python train.py --n_mels=64 --win_length=512 --arch="mlp_mixer" --max_precond_dim=512 --grad_clip=3.0
Rows from block 4 of a small sound classifier, named by matrix and row number. Rows with one number belong to one neuron. Each number is 128 + 24 x the weight over its row's rms, rounded and kept within 0 to 255. All counts start at 0. Numbers have three digits each.
After each neuron's rows are labels from the 100 clips, of 14848, where the neuron reaches its highest value: "responds to" is what is common among them. Only what is clearly more common there than usual is listed. The data: simulated sounds of rotating machines with and without faults.
# fc1: MLP up (model.blocks.4.mlp.fc1.weight, 768x128), inputs 64-127
# fc2: MLP down (model.blocks.4.mlp.fc2.weight, 128x768, transposed), outputs 64-127

fc1.150:129165155115135160149117133145133138172143117084143123146100175139111130106083143089162131143135162167134113155137114139144173125125131152093144101100130143142170144140122150110173107093112124
fc2.150:168135110118128072135078140140146125089122111106121111138148140137103151116110113133146133087150103140150121137129154088138125166139185135154128113178163103105129150148121135131138108064091167
responds to: air leak; bearing knock

fc1.569:120181130161136102142146129126114135111136128134128121139139175142160096082124087115127161104125133110086142125091110099085151126135135114127131102148131121166102085078152097143135158093107087
fc2.569:164143162085138159146105175107105127153141152163132114101140098142163168111092165101128189067161124119126134151112134165122138112146141123160093108156174133127140160131104157146105127142125128
responds to: electric motor

fc1.151:134123132146138094130165160127136100131141145115142145176186141142148150102186082114127129114112131178164097125130124148133087112144121123131141131133170167097173141148115116131097130114148115
fc2.151:146124092134138187106141130122090092126134144135107145102106137088091076142093118082094140125134096165132137092140140110156138173105144129166125104128102137122117155165135142148073132114150079
responds to: compressor

fc1.609:120131137118147168127094146134155145181134094098134149114134146109159094108092096122114112110133088143112162150108137146163141136099123120124145068122127131181136145154175157090121095100114138
fc2.609:114150150168137121147137166104101102081078160086140110132130132079160131143160138082181151134147143146134147194150119146065118154133092118174141117125149139134090094118176174122162115112140101
responds to: imbalance

fc1.72:140127114147145136130074132156157137154111090115157124101163172135153136090121153152157133038133116145094131132117142159169112120139084108122167131109115115132094152100133143149182103098179079
fc2.72:145091156144146111134151158133156118071092138113129130117116101111128146142108167104126152097119147100128128127111157138118116120132142148104086127163159131118089168110143148143104128068098133
responds to: bearing knock; electric motor

fc1.126:084108130128124124104112119127133091166172102106119073083073152140103104100144124134151133113105154123136128176108160120119148140143112145063113159149117120124161121131105174129108121125144089
fc2.126:123143132152133132136157138121126152091137129127091121162139094149112179120090125139142143119169116130116101088101098153141102110140172110134131082143175128115093110120135108157108143127174121
responds to: bearing knock; conveyor

fc1.172:120148147069143122137148115133148113113075128071180146129121128137157095100099143152143108112133093126089138160149122125163133136159109150137134158192098131132141179096125117113122123134081110
fc2.172:137112135138107144111136124135122148152137166131147120093153133138114183147123108120107127095116133105104155100125116172128124103122110113120140125091124136141141100090128129187158143127161117
responds to: gearbox

fc1.80:154122124107174148136139152159153119116088115122082077148098129149107134104110097132149134121120109128123134080089084123143072152108105120107122118133142128127141142110135105104107113117135139
fc2.80:124128083126144146156148085152167163110106157113113165160121150158121105141146153157159122140121124145155148162138114108156128149149088141102081173112090132125121147166128091166131133122106102
responds to: bearing knock; conveyor; text has "clipped"

fc1.590:191139097169123130108114121135127158095114179139067143143139119123135147104159115113103157146165122175105071165137114176129151115132107152116097155140116154090132100103113121111139147110132100
fc2.590:099135153152133103101094115124083102150105123092161146143148127116126160105044148110193099133105137123143129078138126112107143164127095124119085132137127134137105123092123113139141078144103127
responds to: bearing knock; pump

fc1.647:138148126121112129134114122123146137139113157134125101123068159108104105134123146139134122132164121108141185168171118145144131128160132142138128138082123128099126093088121129128114188112129103
fc2.647:117148084131134130134141149119091121138102143079125150128131136110118173099162126138071124103096126129136121146133108096115121139126147107083117139115130120109090133136148136143161114143146114
responds to: quiet level; electric motor

fc1.411:136117137116142113126127129102191145117145117112116119129111154182163096130121142141125149115154131182144133140112076136092127136112132154127141150138160149148134118136148105084091110137097102
fc2.411:121158157122109135159166157162085182094132147143141102143122094126110101156073128126155109163123124116126112111120127062110111144174110105138126125117132149082104167138145106160149151141144143
responds to: compressor

fc1.513:126105165125070131131153141147107135152137094097144122111098158082113120132148117113159132108120087082141083114104167108111166106129128131081137110126126169120144113092123122176104136115154109
fc2.513:096126105098164123137145165120121125084134121141108140174142116199123122119140131108087121130169111140097098156125113171116115126143173132127122118123152121163121114152155120114121158146133146
responds to: compressor; bearing knock; clipping; text has "clipped"

fc1.718:187095075131140117114097126116158139178129061116109146098121101108112113148084110125136098157150121148144112135103104111109113170159129116147135128131134146110165157160145125120129159091129130
fc2.718:091143231108130121127150161114105113056113147131117116130127124087142122116146153131115166122115101129123138121171154125127120109099119128143138104161117133131092155116168163115133128181134098
responds to: quiet level; pump

fc1.464:130086144166132117105084100144142097154132075149159170150141117162142130111104134078099109080116118071112155161161112137148150120126097132107152141133139142171105108102147183126153116139142118
fc2.464:135134117150110120136094125140164128154117148157113179147114102154158155122120153133140113112123170133108126165144134116119134139112107154076133109135113131163141109127093116149141161105166144
responds to: electric motor

fc1.684:072131113130144096113151139134148098177176113107113153136171148143168101112156098125153134133091115103097135122136135148125154107134122101128122131091097141152085135088120109133099141102106140
fc2.684:153136171094132156140125127111106135117082117125152118087093098129157124089118149113108188112140151117115129121142095142109110120109152164151089119138140113131143136148129169131130102193139103
responds to: electric motor

fc1.67:086094136139151117116137142140122101104146127112120146121133094133163119135126103125128119139115072105149125097123177154128131124118120137160171074146138131109111131144169132094112131123121140
fc2.67:101134108139144165122114090158124119130149128095146134135139148131081093117115133137134139146112166124157133149129114126174120107117134077151158111104090129094119158114111106122102153161140088
responds to: electric motor; clipping; text has "clipped"

fc1.579:101137155141107093176109107081119171106101141121096119155131141192144139087133107128146133103130147090141120137156078091135137105120127133129127142117149111140114083146140119116148154127143114
fc2.579:095108086112124135146085138142110080124147073123112141136178106150083146135127142103122209123152113186135074129090153160138143105119142105104110142093121134162115169133104125116114119155117143
responds to: state: faulty; bearing knock; electric motor

fc1.466:090138165126111168105118116124092145130129187134136144119135104122147137187141132073176079132130094133142085133127130115133119124114068136128162113119080172116119150129140093120147089118123102
fc2.466:145137155135114114126097166122111140138166106133138136131131138164092182093145092081109178112161174139167107092116164194113136131119142109106118119108161156155098091141115105111120146111130102
responds to: air leak; bearing knock

fc1.48:131081132087159100093131134092132142134132100147134111092108114131135098106089119133150151184143119171156173153127058116124133157077141144097140126170168135148141135150124088109152111096113128
fc2.48:141140075114144148115160143165105152134135203097120140142169098129109109139128116145088139119131124121105073079133134111071081143155140153093153132132101109124124135151168141153091115149150125
responds to: compressor; muffled (low-pass)

fc1.695:097133138101126131123115116125169110069124113127163093162127121152153164103122128098131120120092101126155149130140119144122079139083095150121131155083120167111140115138142118070128145108118133
fc2.695:122114116078123134133133146094129153123167115149105134137110107099102119133093103170141149105110099117109159107153124083120139153152115131104151175133128094122110148159160121133137141126117172
responds to: pump

fc1.338:134144134121150097113126128123142122139123130147113139131046145146097112077115151088162151101137164146125162160121127107112181127122153128115118144142155161116157137168122133115098120093151152
fc2.338:163126137124119164106151146117156137111085121093123124103164109114151138174116088131101137130168143140130103132139157089119118122118149161101128093133153121126109163096144143134104083162146127
responds to: quiet level; electric motor

fc1.357:128136154113138096151092137130107093139119161143136120080093112159095110103149127124165131136103143128142103161102113094158171136108111163095119117111079158128178104129133102184128122115143156
fc2.357:129112093136153120114121156116165135138130132135105178112136153116100128103128129102119110153117172126123150129100185133136104130099131135159123157160142129145119126100148135145116098157130142
responds to: electric motor

fc1.469:105152119133088180112082098141156146132129135093166181130148161098153092109141128134139117135132132141153137149149113122162133149152125125140171112134130136119116150109142154123114170117118152
fc2.469:108156101143112131114130133148128153110127146112135129126172163103160161160084152131166154148141149157131115138122123187082112144126108110139114130075123140103134094112134075138125117150097144
responds to: air leak; state: faulty; compressor

fc1.304:122130101093203118136110150120165118145125089146104135162133081172115140145113144120145115172173150073156121101050116147089095104127131171094136166131104142118136159111098094148157142164138139
fc2.304:127138160095119116113155141114126184078140082103154106164151078098148117133130080111149138176111116155102111143125130122151107123124109138147077127130116142140072164112160121106131137104132082
responds to: state: faulty; quiet level; rattle; grinding

fc1.269:105143144121100107102124147151135166118098149131132151124117142141101109143107152134173120131121181102122149160116116154130094139116108154132174097173107072180144092111138127118171144161125129
fc2.269:155140104105157155137150119135086126132131108147171151092127134167146146131107121113118114158129121170134130104128156104120134123184138122121097148107159125137129111105130099136079150127118123
responds to: electric motor; gearbox

fc1.36:118122087094153150169109143124133132183133146159110114172128077129161108124156099123120131143129166104165114081079093087068110123136119129093111139158131146120154123156099130134113110083112080
fc2.36:130074186127111108135171125133125147078132149142106172119149116126102114164110150084170117160127120100121140138156144131134107091155095121152159123107090138140135173115154142115132101179145122
responds to: compressor; grinding

fc1.596:110126152147156152121127134080133081146103139128135084128126108109144091114091155105160113112160153103126110123132155129142116163126128155114168105144121092121116094116099163161143098167118098
fc2.596:132153101124122164133123101167126146149162151108131120095160145155131151112111115165114135135145135145104102061130149136109130087153108096104041139136110112159126123104149105178140145072107107
responds to: air leak

fc1.37:121141128132157110157121106154131136146159097119108106139125112143153163122087156179161132116128072146178136122120091110120132120089134085122126181154138139175127111128125129129163153121132123
fc2.37:131067107141133122118121136139117083122130111130138132133127152110127080119125132119096137110123147118146136127107161156117163136146151126125115123112118135143186158121099131090095131175116135
responds to: state: faulty; bearing knock; grinding

fc1.62:104123098134174100113124131093149138146128143112118127093111122052138092134122128139128123158140099170136151126122091151142117138069146134110146145158116138114143167130135117098155136064119111
fc2.62:128143134133114083158163132135072122142158151089143157145103117153124080159146110176111130113104121112123117165130123078109115131167113141129150112123120130131115116125126110155097094165130156
responds to: quiet level; electric motor

fc1.477:142129102153147141166157127097146126106124154133132087132115118148142137167100123098079103155112154136138146167134099160103120140118163120132120126067130124116137141116181155172120133148126145
fc2.477:117139170135138120132130138146155129161155153157103151098175164145121108103111153122183131097132118126128075094139111129140135093159130143146147153111078127113157119124128153158158147123122113
responds to: gearbox

fc1.581:163138141155174168139154133107100129116136163118143148143113143137140142103166140101143115122131161117171107126159110097148116123119109161123108140090141153124143147137115087128104142096105095
fc2.581:153118154125113141121143127102143124116182139111135126160132125113149116121100105157178129172156130134145120149120159110102128112131107111119135107145149084123104157143065144122137096137103160
responds to: pump

fc1.260:126129147119115106114121133147132134144131131162096127132128123134139141175163103132139112157161075134127145103189134178150165102142108130103105136096128153127141104103134127110167205093152108
fc2.260:129154131114135135106128125161130081108121121095115138131130124139129146105109165112134157084124106168112153126151125115116137130106129121135128138081143132134104157116163116117102158114118107
responds to: pump

fc1.728:143136078124169132140139139178148139183108118111157125070194121126152122134085122125134111163128123160147154120139101108164163155147148132120132141107120125116121133101127138127172104077131157
fc2.728:113120130145110115110141144130112086139111150111134129162117132124079178125149129164120164114144092084135116105097110138090102112117119109157155154160162114138124112143129142129053109126061156
responds to: quiet level; compressor; speed: medium

fc1.697:117124155079160106158162123113186132155104079142123139099113151159172137136084138141169143138138089134151105114107116142146145117136133131106160107149134159136149126142091126117118095117127160
fc2.697:117108094093118149131161166113088143096170163119122110083154125116149114115103118068116162129133137108098136115124122160133110128093149153133147125083117140117115144131148156149140125140084129
responds to: electric motor

fc1.271:137165125152129129130126114113130121144103095154170057129104152161110138123159126108144096158136134122149095178125104162181161116127133166164154141103154130142107150124112181161164174132124119
fc2.271:140139097091123113151130152134148127119154135149143107142190173147107132130117129156164133105171126180107106098135082119094110098149142139135114130097115134158130126132122164112098080082146099
responds to: pump; turbine

fc1.164:131122111132144130099102150098100165124152100127117098163101139159148104121109075110138129086090122151089148137121129127132112149111091135162096107122127110132142082139150178161100136130104131
fc2.164:142116174140122160107179094131152129098078129134114123109100107104150098151127140114139122124130182160138172170144156117124160166118106122104132116102133104095074150121146136119157131093139103
responds to: imbalance

fc1.319:122130136124155101121099127135164164130101171122152154137126098119164094167147148178109105165141133130156114123141133115104137142109161146124137125127124128152098188107185116120159119108153145
fc2.319:151159104132109119129171119123091107129146082085163116154098122131091128164136124121122181131121102119131138120126117155115163130101104126137148115137117118144142139138099141155115115148174131
responds to: quiet level; piston engine